config.toml
tokenizer = "word"
encoder_moe = "expert_choice"
encoder_conv_stem = true
encoder_width = 256
decoder_prefix_bidirectional = false
final_lr_fraction = 0.01
Rows from block 2 of the image encoder of a small image captioner, named by matrix and row number. Rows with one number within an expert belong to one neuron, the router's apart. Each number is 200 + 20 x the weight over its row's rms, rounded and kept within 0 to 999. All counts start at 0.
After each expert's rows are labels from the 100 images, of 14976, where the router gives the expert most weight on average: "peak on" is the class under the peak. Only what is clearly more common there than usual is listed. The data: simulated grey scan slices of phantoms with and without marks. In brackets: how many of the 100.
# router: router (encoder.blocks.2.mlp.router.weight, 32x256), inputs 192-255
# gate: expert gate (encoder.blocks.2.mlp.gate, 32x64x256), inputs 192-255
# up: expert up (encoder.blocks.2.mlp.up, 32x64x256), inputs 192-255
# down: expert down (encoder.blocks.2.mlp.down, 32x256x64, transposed), outputs 192-255

# expert 13
router.13,228,218,207,193,195,158,232,216,208,211,199,236,203,181,204,184,197,213,221,196,201,201,186,195,201,221,187,212,177,167,194,211,175,179,205,209,199,168,170,195,199,230,193,201,222,195,175,192,193,205,241,215,171,225,170,213,199,178,168,192,216,192,182,189
gate.0,193,200,206,190,203,197,212,220,214,207,200,215,195,202,245,266,239,203,210,183,253,184,207,198,203,203,205,198,175,169,179,223,179,165,195,186,191,174,170,189,215,216,178,206,216,198,186,191,235,204,220,184,214,216,210,177,209,175,238,222,186,211,210,201
up.0,213,204,200,194,207,198,201,198,232,214,197,221,187,203,241,245,210,224,222,215,197,210,185,183,201,213,216,233,192,174,188,222,193,173,201,171,202,172,184,218,223,221,173,197,217,196,201,211,236,218,237,204,213,213,206,197,208,162,206,183,196,197,179,196
down.0,230,194,205,197,202,203,195,214,226,205,177,230,196,193,210,221,194,193,231,174,225,240,188,174,180,166,221,191,149,186,210,210,216,174,225,200,187,187,202,178,194,210,211,179,202,156,202,186,196,207,227,209,235,232,216,230,186,225,209,209,232,181,192,206
gate.1,183,225,178,208,168,206,211,184,212,204,200,165,217,185,209,196,212,192,205,198,224,186,194,220,180,186,193,172,197,252,245,179,194,204,211,194,184,159,200,211,191,203,174,195,192,227,206,167,209,201,196,185,179,202,210,234,199,228,189,228,177,201,207,219
up.1,188,213,191,216,205,258,218,206,236,212,208,238,212,165,187,187,241,201,211,217,196,183,204,181,206,209,210,235,199,182,185,223,220,178,186,232,202,209,185,210,187,247,166,194,187,178,206,203,241,192,232,199,217,181,197,202,205,229,189,195,230,168,220,177
down.1,219,159,202,200,176,234,166,245,211,186,204,184,210,212,203,180,200,199,206,186,209,206,213,194,164,201,218,182,171,192,205,239,222,195,198,217,183,220,198,208,232,210,189,200,177,205,207,202,168,199,213,186,218,199,203,199,207,217,202,197,176,201,182,204
gate.2,191,237,197,220,189,163,174,200,227,223,202,172,183,203,214,251,198,211,168,198,226,194,201,202,198,188,172,176,183,160,241,201,201,206,214,213,173,199,223,216,201,228,188,187,176,230,219,197,190,191,164,163,191,185,236,172,180,218,205,222,172,231,207,212
up.2,187,197,219,191,198,225,218,193,184,168,210,192,233,210,171,210,209,195,191,190,187,193,231,201,183,203,214,195,192,251,200,146,218,215,216,199,235,215,143,169,219,217,207,182,202,189,173,202,223,192,213,197,194,207,212,218,167,196,198,167,207,194,176,192
down.2,215,184,177,241,205,204,202,219,185,190,243,252,195,204,183,227,204,192,228,187,206,208,192,211,236,198,170,201,176,206,183,217,204,191,211,203,192,208,222,232,213,192,220,171,219,198,224,210,224,193,207,192,172,193,193,182,221,176,203,192,189,190,238,200
peak on: organ (43)

# expert 11
router.11,199,174,209,208,220,179,190,204,177,190,155,226,186,175,193,191,177,226,217,227,199,217,168,181,219,213,212,207,174,204,188,213,167,183,229,210,205,198,215,205,197,217,208,215,167,224,155,242,171,212,210,199,196,203,230,174,176,235,168,200,192,174,213,178
gate.0,215,156,214,216,169,202,178,228,206,192,211,214,215,225,204,178,216,167,200,177,230,188,214,223,224,181,189,194,209,188,184,204,194,223,185,183,166,183,167,203,205,212,187,214,182,186,206,183,204,201,198,206,235,247,197,219,228,218,230,170,214,201,190,225
up.0,188,247,217,153,188,211,214,201,215,192,191,172,201,203,202,198,187,202,182,208,181,197,173,206,182,183,191,170,207,202,191,203,182,180,232,204,223,187,183,231,230,208,226,204,242,185,204,205,194,200,186,183,216,153,236,208,181,155,175,190,191,223,235,192
down.0,203,185,255,201,221,177,173,228,197,202,180,174,193,202,208,196,176,160,164,183,168,215,198,192,203,199,201,184,188,184,219,227,199,191,244,193,180,232,228,197,182,201,238,199,198,183,215,171,161,212,206,203,202,177,212,234,232,168,217,175,192,231,204,216
gate.1,203,230,226,217,177,157,199,220,248,192,180,171,223,219,229,196,204,189,196,193,183,173,182,190,182,177,196,181,211,152,206,192,199,224,233,197,184,240,170,183,203,215,193,148,184,181,235,178,219,221,199,199,190,205,186,222,197,166,217,179,229,217,211,204
up.1,222,200,213,184,202,182,216,182,175,218,169,214,221,208,195,193,190,199,211,147,185,212,219,208,251,193,157,213,218,227,218,194,179,210,227,216,237,174,206,188,175,160,193,206,210,207,208,203,170,217,230,221,207,207,215,208,177,219,165,203,178,237,201,191
down.1,217,186,200,229,181,217,184,230,197,208,177,185,219,205,182,196,205,193,170,180,202,187,174,215,195,191,167,149,212,206,228,187,172,232,215,197,212,194,155,148,208,236,209,197,217,208,214,163,176,196,216,198,185,208,249,186,190,214,196,189,191,226,208,212
gate.2,196,180,227,186,222,209,170,254,168,204,185,205,199,193,182,169,223,173,210,185,205,213,224,225,202,211,215,194,207,216,182,206,220,205,208,192,197,194,199,213,193,207,155,208,196,160,186,196,197,185,175,202,232,209,206,193,179,196,225,187,201,200,172,198
up.2,195,204,205,227,230,181,185,229,202,221,195,195,200,216,209,183,205,197,211,199,193,172,168,181,182,202,169,203,195,214,176,224,228,191,216,215,180,198,172,251,188,162,189,185,215,210,184,174,206,214,157,180,218,202,217,233,185,184,196,220,188,202,186,180
down.2,220,202,192,237,163,249,199,209,209,188,185,194,237,193,195,210,202,171,199,225,204,208,166,231,206,201,187,180,222,200,216,205,218,224,192,189,179,188,193,179,199,186,189,197,170,175,234,199,210,210,186,211,219,214,199,199,194,244,225,198,198,196,184,207
peak on: organ (58)

# expert 17
router.17,219,172,223,184,200,187,173,231,186,201,192,238,212,213,181,174,201,223,225,215,164,222,201,197,242,195,200,228,171,202,185,199,214,196,213,213,196,185,174,161,201,223,236,200,200,208,170,222,203,229,203,207,216,208,200,178,219,209,191,187,199,184,223,164
gate.0,188,210,208,229,214,202,204,165,191,195,207,181,220,211,195,204,185,159,196,207,206,179,199,192,185,189,215,174,198,190,193,225,212,208,169,203,229,197,193,170,175,193,157,218,223,211,219,209,200,196,198,197,219,181,192,176,202,186,194,208,197,172,203,191
up.0,237,216,208,227,178,183,201,198,214,210,198,179,216,197,198,192,198,177,211,198,191,186,189,229,174,180,208,204,228,181,230,179,169,183,180,203,168,177,188,198,206,185,224,209,170,237,166,205,209,223,195,227,226,218,208,206,207,216,185,184,190,210,198,218
down.0,245,224,270,198,193,173,253,214,189,213,194,205,160,199,220,209,180,198,201,174,201,191,173,201,231,177,208,201,189,218,196,202,191,189,177,184,188,185,182,164,221,216,174,184,194,205,175,171,191,203,206,193,204,214,194,233,226,139,201,190,209,198,202,227
gate.1,206,195,198,168,203,199,215,210,211,234,195,197,206,194,183,207,172,223,225,242,206,172,203,210,207,219,174,198,169,217,166,202,178,172,220,214,185,222,206,217,209,167,182,215,250,184,189,219,195,186,192,214,226,208,205,205,212,206,181,227,168,213,211,199
up.1,192,216,212,203,202,207,181,192,237,225,197,201,190,212,207,207,171,235,221,217,200,177,197,204,238,247,181,214,189,242,201,207,200,181,194,207,209,205,201,226,178,201,187,195,238,179,189,207,194,219,185,189,250,191,185,213,201,189,177,218,163,196,196,208
down.1,219,187,204,209,182,189,220,206,177,184,242,197,201,196,231,188,191,190,224,203,207,233,202,179,224,185,185,214,221,176,214,213,212,174,187,209,197,187,198,228,211,238,177,228,170,194,198,187,196,202,219,168,176,170,175,157,191,194,217,205,197,207,206,205
gate.2,200,220,227,209,208,179,218,192,197,167,204,195,198,216,222,218,234,198,185,208,239,198,204,207,180,174,226,208,183,184,222,198,202,214,184,210,211,179,222,206,214,184,194,225,205,182,183,180,165,213,212,216,230,177,163,241,208,183,217,209,239,210,199,221
up.2,210,192,189,191,189,178,233,210,210,190,228,196,216,213,203,218,183,187,200,213,202,185,197,210,202,196,170,199,210,205,195,190,198,227,195,184,214,172,211,201,223,186,184,204,194,182,200,218,246,212,227,178,212,214,178,176,239,179,171,248,210,190,205,239
down.2,214,179,181,193,216,247,194,227,173,176,197,220,204,207,221,193,179,201,183,197,183,196,200,230,232,186,143,204,201,212,190,218,200,186,172,215,196,214,239,151,175,171,193,170,187,209,206,210,235,162,208,189,202,196,213,223,195,199,153,209,204,200,176,195
peak on: soft tissue (51)

# expert 7
router.7,233,206,217,217,209,181,222,228,230,208,182,215,175,206,233,213,179,204,223,201,165,155,204,202,211,241,163,223,202,194,190,221,185,188,160,211,188,165,219,200,209,218,234,181,208,202,178,203,225,223,206,210,209,219,189,175,211,194,192,175,206,193,225,223
gate.0,218,197,179,211,180,285,245,181,181,187,202,222,221,199,193,216,228,181,169,183,208,206,217,187,188,167,265,213,193,230,230,171,240,178,180,186,218,218,217,217,204,160,193,212,206,190,224,211,172,224,192,212,216,213,181,174,199,253,203,154,228,158,210,208
up.0,189,182,198,182,193,227,221,157,200,183,210,201,217,204,211,217,213,205,206,237,252,222,251,225,196,195,250,228,197,208,207,189,250,203,185,200,195,198,180,195,200,183,167,211,224,197,215,193,206,197,210,193,230,194,192,187,206,208,217,209,195,165,197,246
down.0,207,204,189,196,205,216,221,240,210,205,169,210,199,207,219,205,204,233,170,155,184,154,214,228,211,196,192,208,185,179,189,229,204,177,212,212,199,240,178,165,201,216,206,195,177,222,191,214,196,169,224,195,216,178,176,192,206,172,182,172,240,198,207,228
gate.1,247,166,217,203,195,196,190,170,194,235,176,183,198,189,191,201,209,182,220,172,197,161,195,232,195,187,205,205,198,177,192,134,160,218,191,234,194,196,183,215,222,230,211,226,220,212,193,220,202,187,221,193,197,226,218,228,179,151,186,218,242,199,183,177
up.1,227,216,219,228,191,199,203,195,219,204,162,187,194,203,212,206,185,179,228,218,210,159,202,232,224,193,180,202,197,176,223,169,189,225,189,230,189,191,174,190,186,231,191,220,201,201,186,186,220,223,203,222,182,230,192,175,184,162,198,197,200,193,201,171
down.1,191,198,186,223,219,202,222,178,176,216,211,208,179,162,206,233,155,211,194,206,213,197,222,209,236,163,215,174,171,201,197,168,234,190,186,187,203,204,206,216,204,186,170,175,182,194,198,192,218,192,218,220,220,253,225,229,158,183,177,173,243,211,183,192
gate.2,208,209,229,215,231,165,211,217,198,176,227,166,176,193,180,213,178,205,177,170,190,257,173,176,224,164,185,218,199,231,195,207,212,219,237,167,194,204,215,198,220,166,217,169,179,186,211,193,186,193,171,185,191,206,206,183,201,184,228,175,205,213,228,209
up.2,235,222,238,243,234,164,227,211,213,189,216,158,174,199,204,212,196,183,191,207,185,218,192,186,207,194,178,211,197,223,198,205,199,205,207,196,187,207,213,170,221,189,219,210,204,176,183,197,196,186,157,186,188,224,193,214,174,176,208,198,193,185,238,200
down.2,219,197,190,201,192,209,191,232,227,173,199,220,211,197,208,211,239,187,212,199,154,206,210,220,204,223,189,173,204,211,154,241,181,216,209,189,192,238,215,211,229,227,169,177,164,230,210,190,171,208,177,187,161,193,189,193,167,210,171,152,204,206,181,187
peak on: lung or cavity (57)

# expert 15
router.15,223,220,218,184,213,192,169,232,162,202,164,220,185,214,212,170,217,221,231,195,200,229,185,189,199,159,206,207,194,172,188,216,184,219,177,200,178,169,202,169,200,193,227,158,176,205,173,199,195,204,228,225,221,231,203,209,210,220,196,205,221,200,192,221
gate.0,217,216,184,200,190,180,137,209,199,215,198,189,179,218,197,219,196,197,220,216,217,207,195,203,199,201,201,237,232,183,178,204,200,159,220,191,163,172,175,163,188,180,250,205,196,216,188,213,194,224,201,186,218,216,190,191,204,206,217,236,204,188,186,206
up.0,205,190,205,180,213,196,220,185,164,226,193,195,214,199,152,205,224,221,194,186,193,195,203,206,198,215,178,161,177,193,213,184,220,229,190,209,229,196,195,205,163,199,185,207,196,236,238,203,201,210,200,186,205,214,207,178,212,179,205,169,177,214,163,223
down.0,206,190,214,159,223,232,188,215,214,191,194,222,238,203,202,203,169,184,223,190,198,252,220,207,190,191,189,207,213,224,213,201,193,203,196,202,178,195,186,230,228,197,180,229,193,199,221,195,191,196,189,231,209,192,171,223,205,199,188,167,230,194,198,160
gate.1,159,188,216,179,207,197,217,167,178,183,199,180,209,222,190,210,210,175,165,187,210,207,203,194,205,190,200,185,192,210,194,170,221,249,203,188,218,178,159,207,194,208,192,211,205,202,198,221,161,176,193,180,210,215,199,214,201,188,194,181,185,149,189,224
up.1,229,205,231,183,207,185,206,223,160,193,180,172,177,210,204,146,185,219,225,176,177,207,184,232,199,162,172,182,206,191,225,201,220,221,216,190,208,203,190,236,190,190,225,167,202,226,173,207,204,195,215,221,204,210,221,229,214,213,198,224,209,161,186,199
down.1,168,226,196,198,222,192,214,195,195,172,234,211,187,200,187,207,187,171,195,191,196,176,204,194,204,198,206,194,178,220,218,191,180,163,190,158,239,194,219,212,211,197,219,175,215,178,189,177,201,180,214,229,183,189,214,231,223,209,215,200,153,190,179,222
gate.2,181,183,192,164,203,215,202,215,160,208,222,222,225,172,212,186,162,174,192,241,198,189,230,260,170,225,228,183,149,228,222,191,204,219,170,205,212,168,226,212,242,207,210,220,194,211,227,204,189,179,202,200,193,183,203,191,201,194,188,178,199,219,166,204
up.2,218,159,191,156,223,205,213,219,186,196,199,175,203,202,231,194,182,206,201,213,213,205,190,226,191,195,235,219,168,206,209,197,196,187,163,199,188,157,195,179,232,249,194,215,175,171,234,225,221,201,244,202,229,223,199,202,204,212,215,158,199,196,198,182
down.2,241,183,185,202,181,200,205,197,229,203,179,216,179,185,200,220,175,146,200,216,169,225,210,235,173,201,221,227,176,215,202,185,188,212,201,253,199,167,211,194,219,219,196,202,194,210,137,181,187,174,192,199,180,205,198,206,204,209,207,169,212,151,209,199
peak on: soft tissue (67)

# expert 10
router.10,194,192,214,219,208,178,205,223,217,189,182,198,214,210,202,181,175,224,203,214,187,211,207,200,210,220,166,192,193,181,188,195,150,207,182,184,196,190,179,157,187,209,190,190,166,179,171,220,202,197,186,229,208,226,195,215,179,188,190,195,224,220,190,179
gate.0,206,204,263,172,204,203,217,198,225,191,199,187,217,182,238,230,212,221,180,180,243,182,217,189,191,200,186,195,190,169,235,197,227,167,197,194,176,211,221,201,191,198,215,203,180,222,174,175,197,232,199,196,217,202,208,237,219,210,236,208,222,207,186,214
up.0,215,220,205,202,184,198,214,203,209,170,186,200,194,184,201,202,173,204,192,199,251,198,199,178,211,219,186,193,194,176,227,186,225,221,194,210,213,189,182,208,207,209,213,176,193,225,215,193,178,208,201,202,215,215,207,187,212,218,212,206,225,195,162,205
down.0,212,198,211,188,229,211,233,233,211,199,255,208,227,211,204,181,215,195,233,204,184,176,178,222,213,199,209,209,157,182,182,177,188,178,189,198,188,210,209,190,192,209,200,202,206,222,205,235,197,241,208,172,192,169,166,180,152,178,211,193,215,232,167,198
gate.1,205,171,195,210,219,216,211,222,210,190,229,229,194,235,222,205,216,166,209,171,246,214,240,173,207,206,190,211,175,171,210,214,204,180,165,200,157,219,197,195,223,176,169,207,210,193,207,171,238,218,209,182,216,159,185,191,210,225,218,218,211,218,233,184
up.1,222,203,194,215,179,207,208,178,207,207,198,208,174,194,214,224,207,233,210,221,196,183,169,232,198,226,244,231,214,209,212,192,168,170,221,199,215,196,221,187,186,186,224,194,178,204,204,203,184,203,230,254,180,259,190,196,206,207,172,189,193,202,185,208
down.1,147,197,180,213,204,198,215,212,232,200,204,184,216,204,225,184,206,201,196,202,206,203,168,177,193,215,178,171,206,189,192,222,192,178,183,189,221,186,196,176,156,194,225,228,174,198,196,234,197,182,197,195,172,162,205,182,187,196,205,189,214,226,217,177
gate.2,176,191,200,205,213,191,193,182,201,204,209,204,181,196,204,228,229,189,178,202,182,209,220,204,192,176,216,218,210,183,191,172,204,205,219,185,230,184,213,218,194,207,193,201,192,211,216,180,237,204,237,185,192,175,202,214,217,206,217,210,229,161,212,211
up.2,226,212,162,190,208,181,180,177,218,193,228,191,164,213,213,218,184,222,205,197,211,210,174,189,201,200,196,196,190,217,201,199,238,222,210,164,182,209,184,185,200,196,220,215,194,200,215,200,177,195,209,193,152,216,176,183,205,199,197,196,178,198,213,206
down.2,235,227,204,201,225,221,188,224,182,217,205,217,197,176,188,176,191,181,182,209,192,197,175,224,201,208,208,171,219,178,222,172,201,211,207,206,210,187,204,191,194,176,166,205,201,218,190,131,198,215,197,207,192,196,215,251,215,213,221,206,192,186,211,214
peak on: soft tissue (59)

# expert 26
router.26,192,208,169,202,197,172,206,182,225,194,220,175,213,204,200,180,222,186,204,183,243,187,210,219,197,225,228,193,211,210,204,183,226,232,204,203,207,199,201,205,179,216,202,232,204,208,233,181,218,200,180,176,198,186,161,186,204,193,244,237,187,222,203,209
gate.0,199,201,236,191,230,189,197,183,179,198,193,195,210,163,190,220,196,225,176,219,189,191,188,188,157,177,211,217,174,187,222,205,211,218,203,195,210,202,190,185,220,171,195,173,170,174,198,193,145,199,208,184,210,203,220,238,238,205,206,157,210,185,208,211
up.0,189,196,228,152,225,195,175,180,192,193,185,168,240,203,201,169,195,191,166,222,199,220,242,231,198,197,191,198,159,213,212,165,235,217,206,208,216,215,175,219,207,206,210,195,201,200,202,207,184,199,181,168,218,190,218,205,184,210,198,191,205,189,161,234
down.0,230,223,232,163,206,204,175,185,199,215,176,178,185,226,171,207,197,171,215,154,231,230,158,159,194,167,175,178,200,194,191,169,188,191,215,193,186,216,176,204,225,203,217,190,168,180,215,207,198,194,207,237,228,176,207,192,230,226,185,216,215,181,231,194
gate.1,159,248,212,202,196,194,218,166,230,210,187,168,178,194,205,172,225,205,212,193,229,167,184,192,233,206,204,223,210,204,207,188,161,216,215,200,202,219,229,200,162,201,209,197,196,229,200,185,242,197,189,234,200,239,176,205,189,184,235,232,228,188,235,196
up.1,153,241,202,212,160,238,208,187,194,215,201,190,177,201,170,158,218,198,209,167,207,193,201,186,217,171,210,179,229,217,221,201,184,214,212,230,224,213,222,207,161,184,225,205,190,237,202,178,231,219,214,234,192,212,169,185,229,194,213,221,239,193,212,214
down.1,225,186,223,203,221,183,228,197,209,207,209,201,212,187,218,207,190,212,206,232,196,188,187,187,228,230,190,256,190,197,185,210,193,174,188,217,178,173,185,220,221,248,237,192,183,189,199,228,168,221,192,194,196,207,189,169,168,200,196,193,213,204,208,168
gate.2,219,147,224,215,159,184,223,204,180,191,200,186,222,206,173,172,182,189,206,186,189,198,227,228,179,235,195,177,234,212,241,181,188,197,174,188,195,193,234,207,180,200,203,210,159,191,198,222,176,188,200,195,203,207,201,174,195,194,242,212,181,209,197,208
up.2,204,217,193,172,195,179,202,209,222,200,219,181,193,224,235,194,196,201,228,213,189,223,205,181,201,211,172,197,214,203,183,206,206,210,182,228,187,202,214,189,176,164,196,210,259,212,202,202,234,200,181,203,185,186,186,207,161,176,189,229,221,220,224,192
down.2,226,198,201,223,185,179,207,195,227,188,183,193,198,209,230,179,169,196,210,230,210,215,152,178,228,174,184,206,229,195,217,232,190,158,231,197,192,182,217,218,220,211,218,213,197,191,167,234,156,177,198,176,211,211,208,205,181,228,207,235,178,232,214,184
peak on: organ (71)

# expert 16
router.16,178,193,189,219,195,185,193,183,186,232,194,208,177,178,217,224,198,228,199,231,179,173,208,221,226,214,188,233,207,158,170,224,191,202,211,149,174,188,177,195,202,192,220,214,191,175,194,204,206,234,211,211,193,211,182,190,234,210,191,187,205,167,193,232
gate.0,236,223,218,178,219,194,231,215,233,215,165,199,208,198,214,205,177,219,202,223,150,169,221,181,180,206,198,195,196,174,194,189,216,213,188,216,178,176,154,210,201,232,208,180,221,203,178,209,194,163,200,211,183,210,229,243,209,201,222,178,204,229,186,222
up.0,181,221,215,208,215,206,200,170,221,243,159,167,220,173,174,216,186,226,199,229,186,163,201,197,141,217,207,188,200,179,229,185,247,207,195,213,204,200,189,247,187,216,226,175,172,219,187,180,161,194,201,201,200,223,222,205,206,192,225,188,218,174,196,199
down.0,203,182,232,164,235,157,246,221,194,235,199,217,210,202,202,195,251,190,227,176,214,195,174,227,234,214,192,211,177,208,214,187,160,204,179,181,204,189,208,193,211,217,214,216,209,178,231,232,216,190,221,217,197,210,196,188,181,209,204,184,186,193,199,195
gate.1,218,201,225,216,177,223,187,202,193,207,209,191,224,196,202,172,186,226,221,209,221,229,198,196,214,222,148,185,207,204,189,230,173,213,209,186,198,215,213,227,171,212,162,187,224,218,196,206,197,184,210,198,219,205,212,217,203,213,205,217,189,219,212,219
up.1,204,172,210,180,263,211,188,194,198,187,199,180,225,205,230,190,193,204,200,176,218,216,223,248,207,252,206,212,185,203,192,213,184,207,192,208,210,194,208,197,221,232,206,201,220,187,203,195,177,211,189,183,204,193,213,208,175,188,154,202,219,216,207,181
down.1,200,192,137,199,203,207,191,173,221,193,195,234,189,212,217,189,205,216,199,221,205,202,188,212,234,234,177,214,205,220,153,203,177,193,197,226,233,202,202,169,154,195,162,214,189,160,213,216,230,196,202,185,179,176,227,198,152,199,203,185,188,203,206,199
gate.2,211,211,244,208,179,179,184,206,244,188,171,213,187,212,262,194,204,203,204,210,223,183,188,187,209,152,172,196,202,186,168,220,192,201,191,199,191,182,204,203,189,219,197,157,211,188,171,172,193,216,216,194,193,245,202,184,202,153,242,222,214,189,214,196
up.2,237,226,165,199,191,195,202,196,242,193,203,224,201,226,208,181,219,229,234,205,212,205,182,184,222,190,209,193,238,184,208,193,193,214,242,188,183,208,189,193,166,208,193,206,219,231,202,213,195,176,199,202,195,198,183,212,178,182,239,221,232,179,205,202
down.2,185,167,197,181,203,148,203,189,214,224,171,197,218,185,210,191,209,172,190,179,180,209,186,203,196,190,175,230,209,199,191,216,200,219,245,191,218,206,222,189,210,198,213,164,197,197,207,214,158,193,221,201,230,186,167,183,182,179,223,198,226,206,169,161
peak on: lung or cavity (52)